config.yaml
model: "contrastive audio-text model"
input: "log_mel"
encoder_depths: [3, 6, 6]
encoder_kernel_size: 11
text_encoder_causal: false
text_encoder_norm_position: "pre"
text_encoder_qk_norm: false
text_encoder_positions: "learned"
residual_init: "none"
momentum: 0.95
nesterov: false
grad_clip: 0.5
final_lr_fraction: 0.05
warmup_steps: 1340
adamw_weight_decay_other_params: 0.01
Rows from block 12 of the audio encoder of a small contrastive audio-text model, named by matrix and row number. Rows with one number belong to one channel. Each number is 500 + 40 x the weight over its row's rms, rounded and kept within 0 to 999. All counts start at 0. Numbers have three digits each. After the name is the row's rms in percent of the matrix's.
After each channel's rows are labels from the 100 clips, of 14976, where the channel reaches its highest value: "peak on" is the class under the peak. Only what is clearly more common there than usual is listed. The data: melodies that start on their tonic, played by one synthesised instrument.
# convs0: first width-11 conv (encoder.blocks.12.convs.0.weight, 192x192x11, each kernel summed), inputs 28-55
# convs1: second width-11 conv (encoder.blocks.12.convs.1.weight, 192x192x11, transposed, each kernel summed), outputs 28-55

convs0.159 092:500562494510445482508582410479524494512493477545531538542529522504521507519504551530
convs1.159 083:519491472471420479471611490475531530450507515510509507527452499478564519409545551508
peak on: G#4

convs0.20 099:472451536548568556541538548521491564533513458537499518566589422571512462514488463524
convs1.20 104:517486550539512522516528607443457532524453526521522491572460550463511516484475491453
peak on: D#5

convs0.6 077:471502517578497480522429559504481539566461483494537471488463432552537480473424494488
convs1.6 101:482502487604460536498366532549501489539449498566492528506473482542464503467477487561
peak on: F#5

convs0.21 135:521473522543505540549559468519481505486462532515531483504577530465478466590499531516
convs1.21 112:477452503473508490498559472459504482456423462521463431472433503444468544554526503511
peak on: no note

convs0.63 117:507476587481511540546547563484468518506499555554483486546508442504474455500490484490
convs1.63 130:493496557474518548488480599532504508549481520495509494547503487452505496511503478484
peak on: D5

convs0.75 091:376497498437537518404585487511534470519512565517491470550526466527519572501472456501
convs1.75 079:479474470427536508404544516493539497517538471541484551470487503492543560507493556433
peak on: no note

convs0.39 114:508457518517571493544542474479486502547541542394526514490476536505485572486468546491
convs1.39 109:471476490492624476479496489479514452537484446435531446448602605496517513499478438546
peak on: E4

convs0.133 143:453494460515488503277510475448488530473497471487555488506483494532460475521480534556
convs1.133 132:491473451489524477341520495512483493497467480516490494485473505544551484482481547524
peak on: G3

convs0.155 085:500462475516471557479536447465573466593474633502494509500482468548505499498511508528
convs1.155 114:513481483490519534458498498473521505518467666518597457508516459547528530495476461494
peak on: F3

convs0.35 088:492480546546501534511461511587526540496482575437599530442452534512540525512487473415
convs1.35 073:445448487490485516516472494572500459451488511577492496476491529520550517514466500462
peak on: no note

convs0.71 090:524504485484509463469432478548514413561480542512501427470513512534547485560508521474
convs1.71 084:570548480529500444471524480517418500600430543525496470521519476557421522565444512462
peak on: D#3

convs0.96 101:470517539478586515507453540601517504525493535498455517518524502526557522472413550534
convs1.96 093:499468568511506471515555564508534505481428456530494467503457503510546459438482481524
peak on: F4

convs0.76 101:514438489523487464487465495429503487531481549363496519494515550461505489502538468467
convs1.76 122:475476481476536461488524513405508480538520482535533457456473494498470510517512539498
peak on: C#5; C#4

convs0.160 105:411515497485465532460537481524493475491501526472493530500531498503464454540579508506
convs1.160 121:496516482445511524508502422494507485513513545500480560542486500490471490459507630463
peak on: A2

convs0.82 086:498505524484481560527545493475547501510508477469497584491512451529491464496532496516
convs1.82 107:505489508487454500487487604499508513498503526480465572461497491550502506503441480454
peak on: C#3

convs0.166 100:473511509443483393480573468537466553380492507494502516533470523526542516496464567483
convs1.166 085:523500419467502497488560506495487492493441538509531491438562545460481528484549482370
peak on: no note

convs0.137 105:473385557458475527484437503468480478462495528477459460529513495468470506451603407492
convs1.137 112:495446488455533448460469520424494451473435490490467427482523530521504544435583456509
peak on: A2

convs0.117 092:514525465514531368539477504532507532601504506549498534518555533474505501529482474492
convs1.117 082:481521516454541398481543429562504550503434487576554404476540553468456476461509562488
peak on: B4

convs0.16 115:512555550491487565487474534484488517481480525549514509548550524507500436445480549479
convs1.16 108:530501532511522519467486484539486529506478506488517491566490490509499455510471498527
peak on: E5

convs0.19 116:518561497425528509558534468504501500526525541432499513493478458499484488521520527505
convs1.19 092:538509493491476475480626460478513511510510500455517483508540440476471495479513570545
peak on: no note

convs0.79 118:542575525573489533469464498476517491511530501418468468508435480431457486533556502469
convs1.79 116:452537498456486502492532415522514484500520513513481476480465510481461503539558558483
peak on: C4

convs0.120 093:502488467556502520508609445511467515442478422524473544538542444524553497520489540515
convs1.120 099:476479537484481483514524446448518474506507475493454483580532559505518487524507511455
peak on: no note

convs0.55 126:302525519493498452594552455477517477509521536536514536514530460503482514519505461540
convs1.55 111:371492490470521442554484504511528573493549514461507513530526473532552452508494487505
peak on: no note

convs0.87 106:501511494496556513527493492482516527518494487229484487445429488489497498483500502466
convs1.87 139:503506488478434563493426444503523521475503555248530469455607508528519459484445451516
peak on: E3

convs0.183 076:462550482545522541491420528560523510520499529489537468449445474448517500483473494541
convs1.183 067:511454564507539481486493460564483496496540500460500425517524556490469511479477505461
peak on: A#3

convs0.61 101:513553542573573528604577544548558499548521571475500471470461471465521514509528509475
convs1.61 087:465505474544492577525443496492561570430463458508509408503530533468589521446476484559
peak on: no note

convs0.134 126:450473452486497422510511475619511488475489504469494489365540492496462473495597558482
convs1.134 133:484486518483502480514511421559465471509526499509517563449502505476517456471638523491
peak on: A2

convs0.92 091:579529512446485547479486463539516494531502503519505476525512556571550490534548459442
convs1.92 106:732493540486526500503476473580469530525501528482454509520539509557496469513550442450
peak on: A#4; A#3

convs0.186 107:500748466554510494598499472551526553486494506437485496524478449525508498406526473448
convs1.186 100:499506529566541431513571619615522512519469493501466465580531522513473510451513576563
peak on: B3

convs0.110 110:498529542511513459344599512492584482516478440461484502514496501492508532537497483536
convs1.110 106:493487468500466514419517484461489512491501518520496560463527547466508442497526488448
peak on: A#4

convs0.36 118:562540465487506470463513512529492479502481510518542507439509526521541456515686513496
convs1.36 134:502476452467485491476496437520512459492508518489493473517537507487525498507617505475
peak on: B2

convs0.81 097:483538517443483452538516541521480519463502529455497498535552533476552529387462443473
convs1.81 073:479506546518527585459512557478468561514438529480437533525479477458515525455497534513
peak on: G4

convs0.89 097:483437495493502473391585504459463440567489507558512501516472506528380540482509457429
convs1.89 092:501411565505453489406495460478467448501483493546434479477524500485405463447453477494
peak on: D#3

convs0.114 098:489367550590563476489543501474528512508488393474475514524526569516507502564494496546
convs1.114 088:493457414545505445512564440483443488507440492426495560509470473485498566642509481526
peak on: no note

convs0.116 097:515496571451486501506640493511496592462512361503516544599484488516540489487483483467
convs1.116 079:558491487508452570519533459511494484478488588557491457525517497461556460446562459397
peak on: no note